A small masked spectrogram model, trained from scratch.
Model: 2.86M parameters, arch coatnet, norm layernorm, depths [6, 6], widths [80, 160].
Data: trained on Morse code for random letters and digits, with fading, noise and interfering tones, 26041 training examples.
Rows from block 5 of a small masked spectrogram model, named by matrix and row number. Rows with one number belong to one channel. Each number is 500 + 25 x the weight over its row's rms, rounded and kept within 0 to 999. All counts start at 0. Numbers have three digits each.
Before each channel's rows are labels from the 100 clips, of 14976, where the channel reaches its highest value: "peak in band" is the frequency band that holds the peak. Only what is clearly more common there than usual is listed. The data: Morse code for random letters and digits, with fading, noise and interfering tones. In brackets: how many of the 100, against the usual share in percent.
# convs0: expand pointwise conv (model.blocks.5.convs.0.weight, 320x80x1x1), inputs 40-79
# convs2: project pointwise conv (model.blocks.5.convs.2.weight, 80x320x1x1, transposed), outputs 40-79

peak in band: 1000 to 2000 Hz (57 vs 18.8); 500 to 1000 Hz (41 vs 12.5)
convs0.7:513512485493530514477510505425504467508511501478499517517488452489517455529484530488510508531510497486509510532516514556
convs2.7:538470493508479520439466462479543519486499504522522501486574506507511504507488477501476537465525514472519493540541531546

peak in band: 2000 to 4000 Hz (66 vs 25)
convs0.251:531529475482480489507486519475549533510496558521460486481550539499480468503519502487499512477489512520479514544479518536
convs2.251:493484502496472535521480483524444500474490467484521531483532462499461477496544519464476500483509498501485480514542536559

peak in band: 500 to 1000 Hz (51 vs 12.5)
convs0.230:519545516473526516500498487485470490539540473498488503506449482527521509473469480479534507505500465461486473504513498477
convs2.230:511487500505517472500473508508473527450501495487497504431513485488513479481512476494471462519505502464459464476493496531

peak in band: 1000 to 2000 Hz (43 vs 18.8)
convs0.153:463480509516492507521473525498493476561456467515479495495478515527484535529506496467497465526539495497494491478489479534
convs2.153:474556492539531480478513526499515542507502500496496483525486500506421517483484521523471513503483507492480485500484512480

peak in band: 2000 to 4000 Hz (65 vs 25)
convs0.31:492524505497494509490469477520516481498506508506498512560521423516530485474519472547459487544492509477505481491524533486
convs2.31:479496482516516534537526479509529498512499529490449526476498488471513512494502487478504488536427527517486467577469479489

peak in band: 4000 to 8000 Hz (69 vs 25)
convs0.12:524516485523542531514508539523527511455500521512483469480501501516507528513500500562522462479517492510526507465494474500
convs2.12:533538467512465486494508528472506492488507446459472516461482502478499500508460463528485559492491514517432510495488506527

peak in band: 500 to 1000 Hz (50 vs 12.5); 1000 to 2000 Hz (49 vs 18.8)
convs0.87:455496555492527490508502504489532523477525511474519505508529477500497501480496503546480527440477475465598477496507482489
convs2.87:501511495526529510488473503470480512503517491486476499513529519497484523535499466493487518470491499526509501509477504509

peak in band: 4000 to 8000 Hz (72 vs 25)
convs0.249:476498527520485547543507460538511524481520521511477465442521503526479524504498453560477488495489472496467517508554472478
convs2.249:513469480497475506537503448483530474536503458475471508495513480522504504528465515512519526503486479512472485501514545541

peak in band: 500 to 1000 Hz (49 vs 12.5); 1000 to 2000 Hz (49 vs 18.8)
convs0.66:491468536490487464462517524484548472498481495513487547476497463506480546538499534524488512528512491514495464498527502529
convs2.66:516517505500481475470510506435486505516489509515473493492478522481531521501513517490518546435465489518555502485477493499

peak in band: 4000 to 8000 Hz (51 vs 25)
convs0.67:517493521512510521521498474467530488503508506454504453517493500521474516540473509534486487505522493534547517516506512478
convs2.67:555508513528517495471503529478510484495538484518494452449473514497497505480530503528504511528501478491499493488493491535

peak in band: 500 to 1000 Hz (84 vs 12.5)
convs0.204:523488528471540539562496479478509504490475493508507459464516490482533479515525505503470510503464509476500536491537465556
convs2.204:531508502471470531519484472547499524490485501472467523486479500500464467500481464513506529509496469489502517508470499492

peak in band: 1000 to 2000 Hz (69 vs 18.8)
convs0.110:506447483499488491548506479484497527480535539454533495484457490513476499489505473516507495479524526506513523451491514513
convs2.110:473537451506468577484504515460465493518471467500481514498511492545541483499502483515480487485503535499468498456465503464

peak in band: 0 to 250 Hz (40 vs 12.5)
convs0.4:477468520521475456507498494517462496511538519532506472531460473497491521485468533552500488510488470527470488419503504459
convs2.4:467517517506489471478500485487539485480521510453532495537527501506529446514474465525466497493487497529533510419492496498

peak in band: 2000 to 4000 Hz (94 vs 25)
convs0.85:461471524567510463495519514492528484511481495508493514560532448503482469512496468498496531492512502482492471512497506474
convs2.85:538487523491482510535488497484525521522514527539521582512517503487510513503539539515525539505486539507531509539497570483

peak in band: 1000 to 2000 Hz (81 vs 18.8)
convs0.142:458465482470513468540535470476510490529449490471521481507491507468443529463505467519509523525535488517488524511495523479
convs2.142:484508513524510498481515495535498439504508481489504532464526490437489511507478496510470452489471489459518473513491472515

peak in band: 4000 to 8000 Hz (67 vs 25)
convs0.264:542509505476472531494484563521512498497518508467457493496483465518516509529486516509510496531476479513438454497454482499
convs2.264:463509523505554506481475516507511514497488466494497519461480485509462480493523502498487542468501537499445490477553537505

peak in band: 1000 to 2000 Hz (71 vs 18.8)
convs0.203:504520461498498483449500521520490467557530481530523509484492456483501538551459463465504502476515502529474532499459501475
convs2.203:518497533502525500514444501485518552534516514501540485480538491492497459543497495511530474481481488517475514484546479479

peak in band: 2000 to 4000 Hz (91 vs 25)
convs0.133:486444501480493513493500535547489475508475524529535489495467491475522480493480497524494519493519529485498530497505477487
convs2.133:532530516554529533501471494469523504525489482486527442503486528518540513537510481533497485506512511479527487516505474511

peak in band: 2000 to 4000 Hz (88 vs 25)
convs0.55:522436504470487531487463469530494522504464489592492519520515514465482485503465500500469518516454524485481522503510501461
convs2.55:497518509532501466535525505454480472494495508491529523560481513503507496491474486488469477484486496507519449488458516459

peak in band: 1000 to 2000 Hz (65 vs 18.8); 500 to 1000 Hz (32 vs 12.5)
convs0.36:511499478546501531510478540499517476533514486548508501463449487495509473499532484504476532551513494522508470482463494514
convs2.36:492505475508505498515504491495526488525517496454469478456466483500469528515445469510511519453496528505512484517505482503

peak in band: 500 to 1000 Hz (47 vs 12.5)
convs0.309:488491477484505499549478521482525490506532455497479477490522514519481507503449522450475509576511492467487500490486532520
convs2.309:489534499473476453482492472482458515483504482488470518452514512505532494507519483501514530512482436486514511482512445516

peak in band: 2000 to 4000 Hz (79 vs 25)
convs0.70:521512509449477489516464518509508537513547497541540518483525523510474516475501517539520536517529488520527513434525501551
convs2.70:500481471528503466451520494512523513516497530513518535519492453507509502494506505473500517511497546552470484470477546436

peak in band: 4000 to 8000 Hz (59 vs 25)
convs0.30:514461465478538517487474472537458531473510487519523471500516493478532495494471505521465501520497498479506560519522505461
convs2.30:520502484464508472507484489512540467535485507440486511510517488523515455456474507534495480494528495535474516496490545481

peak in band: 1000 to 2000 Hz (73 vs 18.8)
convs0.43:535509511530514442509477498456437516513503472476533544484490509478454519512481499503515490473551483495475534495501531505
convs2.43:538498499527465519488505519471504489511503478524513533503491491514529511506508484514485538505563463476557525505517513496

peak in band: 500 to 1000 Hz (53 vs 12.5)
convs0.317:493526481519502495525500507474511465539523525483531462443480501508513519542520462508472522476500516494483496524550495489
convs2.317:480467478543510533486478480470521466513489517535486517512474514500489522496523442481454484491517522528527473528488499483

peak in band: 500 to 1000 Hz (50 vs 12.5); 1000 to 2000 Hz (39 vs 18.8)
convs0.293:519454515439514521493445499522515522515472488485496505502530453500501476517532517545463473500529467517495455560470514488
convs2.293:515506539541485474460535531472503498482459464499519470486522516529493457502502537507488489517499500495517463476531494470

peak in band: 4000 to 8000 Hz (63 vs 25)
convs0.121:479512474514528439502508481548543513516483504517470465519457472489524530496524492513540551507517470474518508496489500533
convs2.121:481490452500492488494533519429488485482515495494502508501513482456507526492537567492481483473491512486464484509487490534

peak in band: 0 to 250 Hz (47 vs 12.5)
convs0.227:546449480492470472524531493504518495471492520528519473460538493509478498457497562502526526481518476473495513525475470502
convs2.227:478512484460521529489493471471485501459518471492517482479491489522494450507477510503520495517508511486525549516504461536

peak in band: 2000 to 4000 Hz (100 vs 25)
convs0.285:490517518534515516526519469503515504510442520506496481456552498484476483504529514520466487501443509553507530512525511529
convs2.285:493510550526481522500492500525545444521536466511495486489514479517500511474466484497459476495521493482560515476524485493

peak in band: 500 to 1000 Hz (58 vs 12.5); 1000 to 2000 Hz (40 vs 18.8)
convs0.154:487542495481547501479504522500512515498477542484492487460450513489495481536459464480478470525476502471500522478564512530
convs2.154:514515474486478467501490525484496519472531485509547529467488517474504511533490510449493459520505514525525522469489435502

peak in band: 500 to 1000 Hz (50 vs 12.5); 1000 to 2000 Hz (47 vs 18.8)
convs0.89:532504477489524444537491458533504497519465537517553503487513498539541494535517528492549514550480530470510486522526481520
convs2.89:516524515527528516483474485489522449509519455465480517535458516497513546526519458530498485506537517524509489488510499505

peak in band: 1000 to 2000 Hz (39 vs 18.8); 500 to 1000 Hz (35 vs 12.5)
convs0.272:529523484497497488472479483494534475522455522511482556503474521503522565470546497471478462514468532517491484487519466503
convs2.272:492496504469532521494471530574471483459511454495506513499504487500502506504532517537526518472494514533557492520447463477

peak in band: 500 to 1000 Hz (32 vs 12.5)
convs0.52:458473486496489475546462526436499499517515495489498509543485504502511501532472458544476500529513531466496480513525520510
convs2.52:440471500524503499514489501483547547533500514535516526538519500493496448483505512506541503479489490522500460474438463494

peak in band: 0 to 250 Hz (59 vs 12.5)
convs0.175:523508540487527510502506501486513478434449484525480490492520511472501515489463499508500502459492496515514487483499486527
convs2.175:462480492525500489468549541478508512516529470475501518458558530467484512543479488488501497512514515468471498483526540501

peak in band: 0 to 250 Hz (92 vs 12.5)
convs0.240:507504444524531498539511487523524501469497529538499506501525452556550507526482488481547502499487505472519540508494503519
convs2.240:513503475478491484475479508464527466494461448471514527489501509491490515498477464484472489497477518476514480491493493450

peak in band: 4000 to 8000 Hz (85 vs 25)
convs0.32:526501520502471494487514490499495541556448485455502472503517460501490497496522535543437503494540519491526520468505524479
convs2.32:467485463489520495460531530467452484464481515481448495502473515494514559482506482478486495526538469561488525485535476496

peak in band: 1000 to 2000 Hz (45 vs 18.8)
convs0.181:481489550505521519502524505435525508469508494489517469533494452478491502509464493491501489479558494479520498503475488545
convs2.181:499529482474503479497436547488493501493531522492530503534475534511481461478507506503524494490527562481494498512487483504

peak in band: 1000 to 2000 Hz (61 vs 18.8); 500 to 1000 Hz (35 vs 12.5)
convs0.137:501522466510532514520469504479483500478491505475495524502436545449512500481485473557518483521502475516504458463512504481
convs2.137:546508546527498522509505495502491547523474511483482469455482495498544532511510533526514488466480455497468484514519540518

peak in band: 0 to 250 Hz (69 vs 12.5)
convs0.180:500484491519504494468505500495469482495503498520528482484491521481484525500517434484509513520527473516515536520429479509
convs2.180:505518483493514511490521520499483474551498516497489485497454503475538529468476502509495463509522487474479486444519515501

peak in band: 2000 to 4000 Hz (92 vs 25)
convs0.273:508478482516524474492500513465517482498494502471486491451505482556500501511495436475462503486482524489469464489469497542
convs2.273:521470492487494525524522486505482498496515476533488515571501512502522501518485509520526502446520504514458507523494505488

peak in band: 1000 to 2000 Hz (59 vs 18.8); 500 to 1000 Hz (41 vs 12.5)
convs0.61:499520459503463487472530543499508478524531496550504535515517530516552538470544444488509477518530511487532524510506507506
convs2.61:495489499490559500486494485498544507502542541480490447505496543531509481481553470476499507504479476502507477507510460519

peak in band: 2000 to 4000 Hz (58 vs 25); 1000 to 2000 Hz (42 vs 18.8)
convs0.319:551495541523523510472537510518513485490493480476470489465489527505519511512490503471514460557536528485489552488498535498
convs2.319:495498534498493474458504505504458507506476486539474514509505523500460524508482476484568498519481472487479495532501491468

peak in band: 1000 to 2000 Hz (47 vs 18.8); 500 to 1000 Hz (41 vs 12.5)
convs0.163:490490490513534480482515506524467475530480462539553468514460497466518504476469497468527502467460554517505514517508482484
convs2.163:498473496545525514496470484510532479446498528520484529499501517508524504486493503480483468497500446535528524517481488504

peak in band: 4000 to 8000 Hz (85 vs 25)
convs0.73:505497521485545560485480516538481516492486493490510483505548527478510444460511462477503496467547452520504506514536540507
convs2.73:475537458475514493524484496490488512534507538530444568507498486527488489500509490475499513481481515488486541488507499485

peak in band: 500 to 1000 Hz (54 vs 12.5); 1000 to 2000 Hz (44 vs 18.8)
convs0.265:438483507484514478486533515459504458471520549496463491512524511490513541529438452518514444510539482474498505539504491508
convs2.265:512483545504526535488479524479527515475511498477512539532535505493543458502466510506480488471513546521541499524590473513

peak in band: 2000 to 4000 Hz (79 vs 25)
convs0.254:520488454488452516496510547460495514495515511529525469510454535512488471480490525508466491485537513557500514517546518490
convs2.254:461514485537495464492515501464477477481506526479488521451514489438502520518500491484494479451493467504529499474527482491

peak in band: 500 to 1000 Hz (59 vs 12.5); 1000 to 2000 Hz (40 vs 18.8)
convs0.150:569437486533483511469496458490499469525475453505493490516484506495509519508465469493481484558501515529517517494518495520
convs2.150:538531532526498516491517509525505513534521468490506544480442526483547554491539503508497481498531564495514520478522500505

peak in band: 1000 to 2000 Hz (70 vs 18.8)
convs0.84:492515493537491454471522534520488515481472505535495479556464512520477534469513477513513508483481479476496495484492523492
convs2.84:495488460513510525525525546461534519483474476519513504511525501508513473512507524479523451525525440489514478525487479510

peak in band: 0 to 250 Hz (31 vs 12.5)
convs0.282:499498468532507532519498487464522506568524504540478508497480492518488452446495502489501500512540476544513473477480458517
convs2.282:478479486488496502493481495536517533523512540533516494490533512521461517498493461486487476471498536497478489456495440487